{
  "model": "autoregressive pixel model",
  "dataset": "pixel-art sprites of 400 made-up characters on tiled backdrops",
  "train_examples": 98750,
  "image_size": 20,
  "horizontal_flip": false,
  "levels_per_channel": 8,
  "vocab_size": 513,
  "arch": "transformer_decoder",
  "width": 192,
  "layers": 10,
  "norm": "layernorm",
  "norm_position": "pre",
  "hidden_act": "silu",
  "mlp_ratio": 3,
  "head_dim": 16,
  "fused_qkv": true,
  "bias": "all",
  "qk_norm": false,
  "parallel_block": false,
  "inner_norm": false,
  "positions": "learned",
  "tie_word_embeddings": false,
  "init": "torch_default",
  "residual_init": "zero_last",
  "optimizer": "cautious_adamw",
  "learning_rate": 0.00099,
  "beta1": 0.9,
  "beta2": 0.999,
  "eps": 1e-08,
  "max_grad_norm": 0.5,
  "max_steps": 15400,
  "batch_size": 128,
  "epochs": 20.0,
  "lr_schedule": "linear",
  "final_lr_fraction": 0.1,
  "warmup_steps": 3080,
  "weight_decay": 0.1
}
Rows from block 6 of a small autoregressive pixel model, named by matrix and row number. Rows with one number belong to one neuron. Each number is 128 + 32 x the weight over its row's rms, rounded and kept within 0 to 255. All counts start at 0. Numbers have three digits each.
After each neuron's rows are labels from the 100 images, of 14976, where the neuron reaches its highest value: "top examples" is what is common among them. Only what is clearly more common there than usual is listed. The data: pixel-art sprites of 400 made-up characters on tiled backdrops. In brackets: how many of the 100.
# fc1: MLP up (model.blocks.6.mlp.fc1.weight, 576x192), inputs 64-127
# fc2: MLP down (model.blocks.6.mlp.fc2.weight, 192x576, transposed), outputs 64-127

fc1.42:144109156133162112129090152165084125102140198108116062151124134141134154114084143161198110098156131064134042167111176160121076160135076092123163151141112095120081122138206114163130149070120154
fc2.42:108073129108143159120167120124156172152148102165175140128133140107101153191112148135099165179095086156134159065144104136087096061177118136090117150123140142139123101105133076121120142126125151
top examples: teal (47); green (44)

fc1.225:132056128125116158133087115111141112129141121150113057125127167074120152107081107103075060142126113150115133129072149099108098097151073122137140143101114142139117075087125092171155135180133091
fc2.225:144183113147184081110103164155161135140118195086149210186182132129134123117105170130136083121090070133138176122091171130093099122100080171119109157155166086138086107120082088102098113047086118
top examples: blue (27)

fc1.392:116122130215095116110106116174071129133104115140082079172100078096080102149135140156163078058155120139148043118098136066109167153097116132104186143168143103130131137121170139132100195064184151
fc2.392:122096149093156149184135120106119131147138126139103198157134168119071165170094151153126115151135136145112174141178111165175072089078127122168165097081159189125142160099051142143173078114090153
top examples: yellow (33)

fc1.459:140134141108035107153103100092094162135102146144119156138147130133093151155095168135154078122131157125153115109086161129116117127170054121115152218166062165125091131163136177064099142156117173
fc2.459:136160103142146120137117124094095100132134116095165131096019169146216093116104112131085187093181115134156191112197159125139102093122066127086080129173163103147072163118177112141143113149097130
top examples: orange (95)

fc1.50:153150134092162083136171088136095114153144147101116146090124210091114101105100113102141100094117087077128152111161200104150067099138132172103162120129129187167146115078135145136138130142157171
fc2.50:101130121156179130117048113131172130129120121100074108096110153139127021105133164108106112070155162126173102172155130152156104164115099139085133133123099089146127145137079105143082160125133077
top examples: grey (62)

fc1.310:178105135085164217122157169128161144137130128160085180171153208148057092141090137132123087173175067125187118008168120146115151078149143150116120144149110113099113090125140117148091112207080088
fc2.310:135129093153086155142090100134186120063097147111134075101112154161158086086166140154130080112105154170218081155069074157154146199134133135113142118092132168120075130183143152148126061135169084
top examples: large (66); white (40); yellow (25)

fc1.228:102093166107131110183100069129141137179137156144137144094171146071085093071082138111124129141164142145151131129067147070086089150089140084121151106137072150155065122096102161107165136085096117
fc2.228:160102165111064157151109163128134134164142130130104116113140143090107151153134155170159127155150126102098128161140154112149142131159102168104161093141187103100159122087112147134155148118105109
top examples: grey (30)

fc1.5:132147133100169154156107127119056132139183132158191182124095123130089178197100183168100079145162169070115070149166137106158132112112075148134083111121133148179134095111150165121105147081143142
fc2.5:082143138116091051115157095139184152086118091121129075148137137178126147097102157092105154115064134141127117112145118102159090172138120117097124096154104093086134175169168144137139117160132113
top examples: orange (68)

fc1.176:076063149123111123112210095167128106119132161147070148165131120118141158152100165144134096103110118074153057117086160121113080086138172105147103191119124090094090127113095198126141129144117165
fc2.176:152134120080163091083170082134082111132140078098144156108119125160106151105122144088116095144163097126129159063194172124119055148153174157125119145113103133119091185099124180155075133064148140
top examples: pink (38)

fc1.383:122167161122120172080160126125088134169099137169100106072178159103111117154108144084162121125196142110164153131107157138157183102155088178112085124137121129154176143110113177116201158101091091
fc2.383:193142136131154207090104172121088129162117027120090143212155145167136121125126159148111090152098097149124155139108057148130107146061141133120126139111159119171137059220084172100131110149176126
top examples: brown (94)

fc1.273:134121137132116160146098151134143211087175175109159056170116137143167101118111150155065159141158178129138177163156082124166101144145119111132116146141175101189077121133148083125082151152107086
fc2.273:116135161117215105148117118120079146086103149116146160125163149086123108128075130169160148135143109161158105081163130111102103114110111122122102040144079096151080173096085136081162118130139101
top examples: blue (34)

fc1.210:177137147169125153183112140102157170111127123148079115086105131140117149107083153139149120112159149148214125163134118103119165170131089071147116152189116132146095125093177118178109150053097087
fc2.210:119157120115182133132135098126126129088172180163108086068181154089141136169127137142116113114194115164112118165065113092113162138117118161088150091113073137160139120143152109171128161133098121
top examples: red (66); large (66)

fc1.338:118112148153126096159108141137091098116130165139049178122127182118118142059147191125176137055038119099126082109183119088055148117114152112123124164172118126146117121094170114090170156133108152
fc2.338:156146166128164103031115114134173157129121161111170119180130095136136151078143112179174178126089153183117117115100136145143109124104188118157127126168157065116138163184104091102099069173101130
top examples: white (30); pink (26)

fc1.226:134108140093138147103177101204093147113143160143133153129152116085117184166128098189112104149181098135157084102122138129133131055125148099141155120168033082093084125136154106119077132139094169
fc2.226:126141087133146109142111179113146108136113110147109115077085131153152077099129179080126168136109156097128167178072147119124161160138139131104123091115162190165227051153113092159143144088132091
top examples: white (37)

fc1.233:125155084129096109128151169096128188098151093145104089142123144125095098088133150140049114135176148149097168199097108101116120143135133080183107136147138129141156128106092191138117121156113086
fc2.233:143120160095082162197131155123108109138115193101168196130160110122193117164127110111129157138071096088090141098091094152110131084115149143068086179101112109120112082157151138123158157114106159
top examples: blue (36)

fc1.295:126111144105130124131128143091107152158112140154072088178105152112112099130107099168104162102224174103111093130135135114170125178109097141139108172162127092111117112080123149135089141089129182
fc2.295:124144106153159089110132162068128114140157148094103090060144159064180146144152163086086073149097113125070097140137178160109126111137138153135089165070109103168117163092137100121130105144079118
top examples: grey (80)

fc1.535:126076126134169129078113122146110162168164149123131132108167111102174154161145131108096118136146102099149109128157110154120148111132148094133150167127088159159097102140196149092111147080197130
fc2.535:142129159113129076088133089128225137095120134075089161141168127131154130154186183079130150099139162129102205113102141107101104094126146126200144109122157106108162100074119109153118088134162128
top examples: teal (30)

fc1.327:104075127087109092182141133169092112127146170143123155077139169079052155054111090108143089144148106157116076091114158101137138121126095120053148100141079116146084087101104126131164101092117179
fc2.327:112174137108089116149095139093127097175186114111106169102155096099157058115165165064085138160109149083096156199074110161150125113118085157212146132107122120157130128127091091123089210138182128
top examples: grey (42); white (41)

fc1.307:127129078151144171148149129110139139152151105161102150159127118136102165116105174087093081082044174104073087101191168113132174098074089151073176165100130141168132129137157100122089101103096095
fc2.307:138076188117096109143136104100106121132149116071149050081087126116119145154134125133138150177123138136173123086189127159165093142178136069104112137157098123102146160181109107117182131151154104
top examples: large (70)

fc1.185:122053130153091139101147105133068141079137132072134148122078072163148171172121151190122106117100136176110139141137129064119126113125107136166054142143155157142169125107104156191112106138119143
fc2.185:142165134126160158170146128131187135134183170162166103097172158125117166176146113127100144077111122161120119127148116130130130147162077155042112161161071099058086105162150132135129123126112161
top examples: blue (52)

fc1.421:182125131159127161161122099118104186124205166130149137124102096072122143188095141176097048131181147094130072146131137112154122137095088151085084103087126107179157067157194092167094157139147073
fc2.421:128121150091135170181129111145144093085156130130168127085125134064108122073151155058130156134090142128087131116144122066105143208146163129114120154152149077153178114139077142098136070130109119
top examples: white (26); pink (25)

fc1.30:172099149126140088125140131099137117130174126116105121127143114108119103130085210147157150126111129132184157096089114116077115136194104030148175100079182108073091099161135137148091111121147113
fc2.30:128155154104111137109156096170132123116142123075120183111102125145154111108107143076124147078167129147102139147154123105133164156153148115134161136098079190177111108151096146047167108156147119
top examples: orange (41)

fc1.300:188124131126144056116160130143116113113155134151089100153130107113136164185147104162170100082129124094153095131178215164142112111091126169118057163134065125137123137104114100167099128084135144
fc2.300:085134122177122184113114126092130127170126136103132111101141155154200135099113133135177163123131096128102131180091059185125146138121130139152100117059135142088139126135192140191148146127117097
top examples: white (32)

fc1.378:141096143149113152084058103086111112106122130119114160145176147114129166156150154121108118144092096130156085114128178074119113127127079133091160140114095152066138119111114168127146160162095079
fc2.378:118180065083141108095086128104132100156182093123134078104151097130147129097128107161135145124159143115142099153123112155122205131148190142122155132118161124132108158217062075115155081164086107
top examples: green (43); yellow (25)

fc1.495:137122077173136113116094130178129182167165082181142177163157115139049127117153068095166112190146159098119164135162161168121037165160094132135168107137141154087119113128111141143121097089099200
fc2.495:132159087165137075181151138127135172106073129144127131109136186103137084169128148082143153122115133107119086109180142126131122136103096128153152124111130087101110128116122143180124078150098213
top examples: red (28)

fc1.14:128109090141146130118180103136060144111147201116118115067105117113082098183100153104170064142119146103141105100130186170106084125159080132135081182172106079176128181136139173106069145043171126
fc2.14:140174139088101150072140125120168162166119118085189124147182127152118170142123111100106163116126099136123193126070126134107168136124136109106145054156089127070157105144055117130083121119135093
top examples: orange (27)

fc1.190:112118127157154122113102123175146142099153172131064157100128087112121175064145145128164057154086146151173082149125100105106122111157139161146100099166022151154173108178167102202110174135121101
fc2.190:118104052155124161157122121163114114086114113134200149156192145133156122128116081136129123129110080106147187112151149152148115142145143201104147141098166120118134081134126121147120092117085140
top examples: upper left (55); white (38); pink (25)

fc1.393:108080164183073138116132128104124105154167154139145128190133144120103097144130141153138202104161087114144132136134154146077143147217081078159076170169089144173131108126106150143125103182060119
fc2.393:166090098124093115085112140111154140158093157071133186148133098194048138099131090108125172113069111160140219122162107172111132121132084086157088097162176114074156185047105099158169130115148093
top examples: green (83)

fc1.282:114094120138080176108109121106120147160148151133117143122172132084147131120097162176162130112195135108188167159078153125112161102083051178149119140097134183090157107109110192122146080136125173
fc2.282:169099159115137093088124146140093154194088097137115158207158107142148179154188183148151138105130108152085144133153136173108100120115116182096106116121112106097162103153150175091118122132143140
top examples: brown (95)

fc1.453:131122084144185118159115138137096095113148108109124163112078145168117168103082122156113127142170122169111145134181127160177120136153145135198090178138163107153111114127144084113060066192077104
fc2.453:147155132135132085114095136126143112176112143163072139118180044059194112108140119081145152109112128098162121111104107058106111133132124098063189098129090170106107133127179163107178158046159133
top examples: large (70); orange (34)

fc1.444:170107138188104165110148072140115148091185125121109085127164110160102152123089195109196076121119128100127142100123123099093110098154129096121131122102150075150107073133163137067108107085146097
fc2.444:094057148077142097177136110182103147123099127124128145164133182079198139143110141151072139122187091133103165143148240113048142099121124173094167132112112151096106115117115094108087161161055103
top examples: teal (35); blue (34); purple (30)

fc1.75:138130073164091128177144090130128145193192057107157171098128113134139101139091126113099089151113129142120136130205115109081094092092110096134118103095110171117071091148140112098148111108169098
fc2.75:134109120166098053141082125149182150101121240164163115117160112089101142115202108079152126164156149097104105135078149127140138140131204130163098179108132089138127151092096095147135148159139147
top examples: purple (95)

fc1.457:161073094141081119188119101112119118096143113158154196176089175104101101137117185124094098086122107094062152081071176118121126101110066151095120132096144116135130069124166143064132135127081198
fc2.457:136131119051147146150128177112127118141116129132120118138101058167140191099134085094123120170102152124140110173168119118171099128118181124166160103148054152184132126133167108239089116124084053
top examples: pink (30)

fc1.316:135153055141124137060104073150071152171167135126092192100112111106112162133122121110137075165100129133095110148137185187100105163189123131114180194161093109149172067100096137103120196120111107
fc2.316:163074172106128131141173147072188138126043089136139096197194160084172112125145113106054146158153093106140184099125103080132109096156148129118148128132116152132106144131093163146083101148111231
top examples: grey (35)

fc1.488:140127175096161100117123100121104114121138173085102172109084167089102164106138133126148105072132148081086076135169148114165063158121117151109075153082105124144075092113096151141094175136139090
fc2.488:190143106120148073158108109125141167107145126096128094138141161149091096129113112094075067137118177127157153146146086107141125140083096147103106085064085086104139114144147115153116097095116115
top examples: pink (34)

fc1.348:143140079145050159129096122090104178161159110114182065114127135096092174111113150169103054141155168137133167142070100089102099139081086102105080132142103096133179131135140126144112158152048118
fc2.348:164151122142128183123130142123090098145118151136076114116174129129130099111107090066168142127091055169115113119071172122137158152138186110181186137125084162115102079195106139100145132046103140
top examples: blue (42); teal (31)

fc1.90:116137055111084136111146148169094169143132132142118090160145134150078154110125116182126104127125098162131146135118137144056158134143101117059107175146140137191126120120114154106063098147198141
fc2.90:085189128105145123151119122165121112093141138149109130089126131159197034144121144159129098125084123086164121106121090157167097145099099139114115098117120095192115168105153113138137093104147165
top examples: blue (54)

fc1.45:141154123143138201090146104168165162113113151156125108093115138098092101088104115114081080129124125116123175122105125083124132073182119160062085117141140187126136178094109145124118099135189198
fc2.45:153105138133111073150123110120168094083138152111147151128167089171125190136119178197120130102140146154142109140162080071087136132088137142136143129134111037208154075115161090137220204153108149
top examples: red (33); yellow (29)

fc1.122:160118139136103113122130129182131157077169107128150171151145101112129130095132112159193085133183116123127127105182192101104078137098092101179127130113087137098090089104103088133075170135073117
fc2.122:099131137111105143108110151063146148149155167113125122080095128132157150111083167111105085120085168119130144152131050165158113111204132164046122144158161081163120171121141150101142124177102135
top examples: orange (39); green (31)

fc1.93:128141168118111130121044141132154159112116137139124185170099143125173163087122185099145161076146160106107112095112144100119102175207124122125094073113125097232102148069159128115105123129113119
fc2.93:172109067142146130126147086139089092139153125173119142159104121102121109144124101122096111114141174063127110192074112194145196086107127118130134180124161134066135084176100123115150151134114081
top examples: black (32)

fc1.384:170133124113092118118127122115095085081222131160140127172085146128108132105150217129158113109142153080128104111145155116177133165155118168108132139177060156129085144168133182134133147066149128
fc2.384:126170129122129128113153075101129133118114117114127166088161191198109097155072129099134165103074114141148135102063085161128080166131102065113137085139098095089159112117125112104105132167151120
top examples: green (85)

fc1.309:142102121169098167188085139159173169150137048080115161117171101043098140113126082174182108181168114127123112118092139148140132172101092107134157182145110074133137135115161175130150086162104116
fc2.309:122092089195167113097115107136099165108117151163123108160119107139109134148144117142105129091099090071146140125153140134118128192103135159156103109165065102085117173127158099154113129147081130
top examples: black (75)

fc1.410:089121140129100133082117123099103094144115149147097092129117148079075126161146129136111092182148136141122114138061119128113178137222131189160111109132093050116154084168115096107170130132083139
fc2.410:165124106127169123182143191190147184121148101084172107087127159115184109131104115069160175086099080114110156140110161133139116137095089062109104130116121251139079124099121086132095135094161086
top examples: purple (53); blue (25)

fc1.565:133093162127087098086161119141136113132124136140146090124097098132131116165107151151153107150106197151129173124161130129134113080159104087133095234204136154114080107174154116113131189135161072
fc2.565:094163069155120115141139164115162139176095141110171101115028125164085132131045129115117112127121126101158160125075123119114168194122100063072144090162170125163087113129127145110091137113191167
top examples: orange (40); pink (29); red (25)

fc1.458:137089150182140199159154084129102101153098143189091130166099131102097201151121143107136100162106124080135063181120119169078141117127132123140104127153095131113133144094105170153110119173078190
fc2.458:109147117085164068147139120101137106075145129141125095131063149160183125079136162110107134156128156115121132139188144221132070089084121162113142070111091136144087136137186114129167105133140061
top examples: large (86); yellow (33)

fc1.287:177095168169090115130081149153150112132169155082068129101111177151105203088142151072176051114131119084137046050114174114089104104095108074085070155142057142149064167174187132072132164163143131
fc2.287:168169158019157118102119116092132139134132127126073085120101155166130097200162145128106176153127142124117123131188142174151066125183144160057137130135116057062137137102164155175104096163137095
top examples: pink (95)

fc1.161:125106168104173145103098147159110085121154161105060099128112150131153158101132108132168106140103164071124083102162144150139099090090089146090125167083105088139110088174158066128157142154152158
fc2.161:167087154122098153152135153088143160092104143119182145114144085143159092169095125190111153120139090183111120122117140109124137170194146161167112159175119059107146101070160191152119142128079114
top examples: orange (37); pink (28)

fc1.245:165082129173131140113097135096112153156149126163084068114073135127124148051119152112101114122140169119173152104184184155124170159157089129123151156156114091156076128110160094118079104108129093
fc2.245:117141137122146090122135083149113152073124178143153138112140067176114116140110152168163096134108101101168136080208074094062100130093096115153122168111175103108174118149120091135107113160176111
top examples: pink (26)

fc1.38:119061123127084141153077090120185081102130089120131157132111158167103221205113124123160124145169140169143118161162163147076148104105183116109159147152142121153125130117097167116108159163109214
fc2.38:113168149130114121149112125093125111131131176110190144112122118152194089085117159172137151105103116057097165161153083123146072092168099092068123118104081077130096168161119135091130119135086065
top examples: large (67); red (34); pink (28)

fc1.303:158087135207067144062172155139155152142153132144119059172090123119109126118067147156108097112116120141152165144163122114140156150119085113109170154119111144150102136034127140123128112089132104
fc2.303:099158085069130117157066115108120131131067074126157098104073120155105072099132123136132126138171103107136095190058090162132127141121068127101122121072227172116146093207116079131143146153152181
top examples: green (31)

fc1.434:116146110209093089137136066113152110130127135117148150116119211147077072115097104149119105042101161096132051160158072085125138097109122106128152096121108116164131086176188130122159176120172122
fc2.434:153091140103096170141087148111124134104158148121129070191178115088160195110132136146170119159112147140102142109125176163109155178132138077135106156137135166082182130146127150143094155153109119
top examples: white (43)

fc1.148:107058156157115121143098166177076103106154178115172116114127147117136181112051094200134153111095107125132152128133134088149102159141091136146142148146109159205130068128135133168152111131138142
fc2.148:106182109109145120132108144077146142080059116116092175105102154128132056103165177093121163143166138093127103148081081166162109103124113109108128090136086068066084193122100120137125120098160101
top examples: grey (80)

fc1.375:150125110145118133166092108148122186104099137165146138157089143125101090107145117125221161149100165099120127067130159144095108143163089095149079160142141099146059143091181205161111120066030184
fc2.375:144121118104099121148099120126151129133150160170081160117174143157083131152132123146117128104122181142124092194006170112097171121095114122178115170135140172103161080184144169131145105108106053
top examples: black (39)

fc1.73:115100136116095094119171140145102145162129169137166128153129131083122149132111142137138091168140085153158141117176111126086050156150140061123174125131159125167101172089118148143083134089099078
fc2.73:114107130108102114119088107142158120137185175113109141167126088169132094141255209071172091117130164133111183135056131078145175133107140131116074091146089136122094179134117149103145085135154145
top examples: blue (33)

fc1.96:228114084148115161120093134097100145065202099108120128136199172144152155114108152137120119091125098128137136094118179114150128151118102163084130122097110163096133102108160156122154102107065108
fc2.96:112113127158165136156156098179121132163123112156173120127046082144113068184109080138104136138152125165189097154143120153169136110093058135134126130166116151104138135143144148205066157096155099
top examples: black (44)

fc1.401:100054128066096128130149134157079093138140128140149047136069145076116097131125105176109160126086152135135144182132154126136129177165072088152144133153068124180156108120151124173132187093089099
fc2.401:115195150117226103106112132074192129158118127124117158121123153109127159137171166076119130147239105117151164115138126174152137139090095157124105149101163133079120120150098124153151118167143093
top examples: grey (64)

fc1.321:165103141152091173151156095175084153160113134097110103136133090123145117111127084143152095104178138112155141160197149072119155129165145152132099142094088156171144077134165135137145135169124080
fc2.321:119146148134160178146068160091154144145172120083121103078033155124087163133155140141121124132132098135180167155096088140099169158130183100126129101082191114212155091053154098099075128156172154
top examples: teal (88)

fc1.60:153127113102116084108097152120115125130152147165111175085128137118159186094160100105103180163125132124151155132166159039155109126113077133141092185141076161116104062172139116123108178143041176
fc2.60:135143130108145146148136136146097117097110147120091086115100134173099098134076110138148097098142150075152149136152147135103139127148151129038174076133170098125120183137181174105139129145167097
top examples: blue (28)

fc1.212:091107105088090094154111125142121097135151199243141105097128170068075111171160190169147122097172127125160111183112103104085130101148153085119104117159071122107124134181080129149118170167151184
fc2.212:063099118152156150150137124126121127110124100102134110150111119118124129100120078140110173149115207123124191149136117146128094110123086136132166176098164108103125063167129119144137108162162099
top examples: yellow (41)

fc1.432:097134114115178160072153160175049164131170089212135170106158143095087091115066156144116105109136150129143133132128110114116131137097143068178105160098142145132085114079142150145105110099113139
fc2.432:123133149187055143156155080092152140179082118136082111064094137210096112129096106072130136134168110087118126099111134140140121189153075119081174123110115128086132104189100149099164126164113193
top examples: purple (33)

fc1.568:148087089144108133114117133188144159163101115141130053156158145145109136105156091178088160186114169196199137152164139073044128081177098072136171125134139137153101171105146162093145154107068139
fc2.568:091089205128177124120140119103134148174162114101096110132119099135152107091098163072132141122146033147123197130154151080122132151132138140128115111107202134132150098038145105148184106096146118
top examples: red (55); green (25)

fc1.244:082114139175152164129098117085156079124132115184095089120056113101089162101093151191124178105081092115185095192157148130122041079113137142119160140105150159152126142188091147117127104109161039
fc2.244:108123127060154081157124133136137119113123166086140139135159162106159100143191073100155114124195167144114154097125095160124180147164123112126113126165095139073086144107120136150133126121117189
top examples: teal (36)

fc1.491:145119087175133106061131135176086160154145127118091167163075168122122114074114097140175077145107115122139098056084215129111110115119096159088076172084113140111087121132144130096089158113115161
fc2.491:120136109143080107100154162138152122176144151170118072064166142077113099157117140102152131101128162147125134173155119126190109151154181188136157129075110124131106140140104094105154130173141169
top examples: teal (98)

fc1.35:157113117119085112112175119165098128143111147116130150130114139126130160120111088095141104114168124087146126093101243123134135159154069083118099161123095128141092122095122133115097157120109148
fc2.35:126115124189122143132136176118162139149151112076142111124079170162111115139165102165075153127146101158078154161139118125132164087170220168167177156033161100143155107122136095083127100146110127
top examples: grey (76)

fc1.248:094095123164161089076147109119181133146133160112104127117185188069093160146102096128157092127143102107179114110177171129090092189113110049151142117124118128081113120144149154167099163152111121
fc2.248:092141105102105097121085159133109161186090188111144118118094150103093114059140110073142145140147078140085153122132122135157129110135145126166187138125094166091184129174070101198094146070144085
top examples: grey (29)

fc1.208:160102126121073088071122067117071100132162146123126113161173148139111167132118160127130139076122173120163149182152121117134135123133126154174138220154099119124107100126174140134077175139101127
fc2.208:090100125153140155153129115130102119107114112131128089166095171100167060133135151139119149114159134078143091130099137115128161144149134147038077139121156111099125103102158098106094150151125150
top examples: blue (64)

fc1.227:099166120088115207072118137092129114122180143168082171150132120080040137080097104162147078135138189081156100104109137120125136172179127153143123113136117120092140139164092159129161141122092166
fc2.227:125137096151115100146095182105131147155109073085186174113140162102108180080146148124136104086106116177101154149134147147158072119108089134042077149071131153142108114120122123173091072101204090
top examples: yellow (56)

fc1.18:201076112141108142147153123100092218162160120162122126177100134100069142152145106136140119116104123115139154112101159127121132107101126154142115114107075103099096185104112162136132119086057114
fc2.18:142115126132147174145111104125140104117106109150128118157151075136123109082133095187085103143183128142120098192138103117120150140137114084122110068111175148193113119131155130103099186101177158
top examples: black (34)

fc1.465:097127162105113134091144146170117122131110150154083142121109162157135081086155138195138056054084137102082066141129100145148138118118122096148071108135138128163074215091145123126128120116114157
fc2.465:184172102138152098093101095123157115169171103134119182135160065129045210167118148088128148150111081106098159133131194106106056144122133162149201128138078129049127041122155118135106159098101092
top examples: yellow (28); white (26)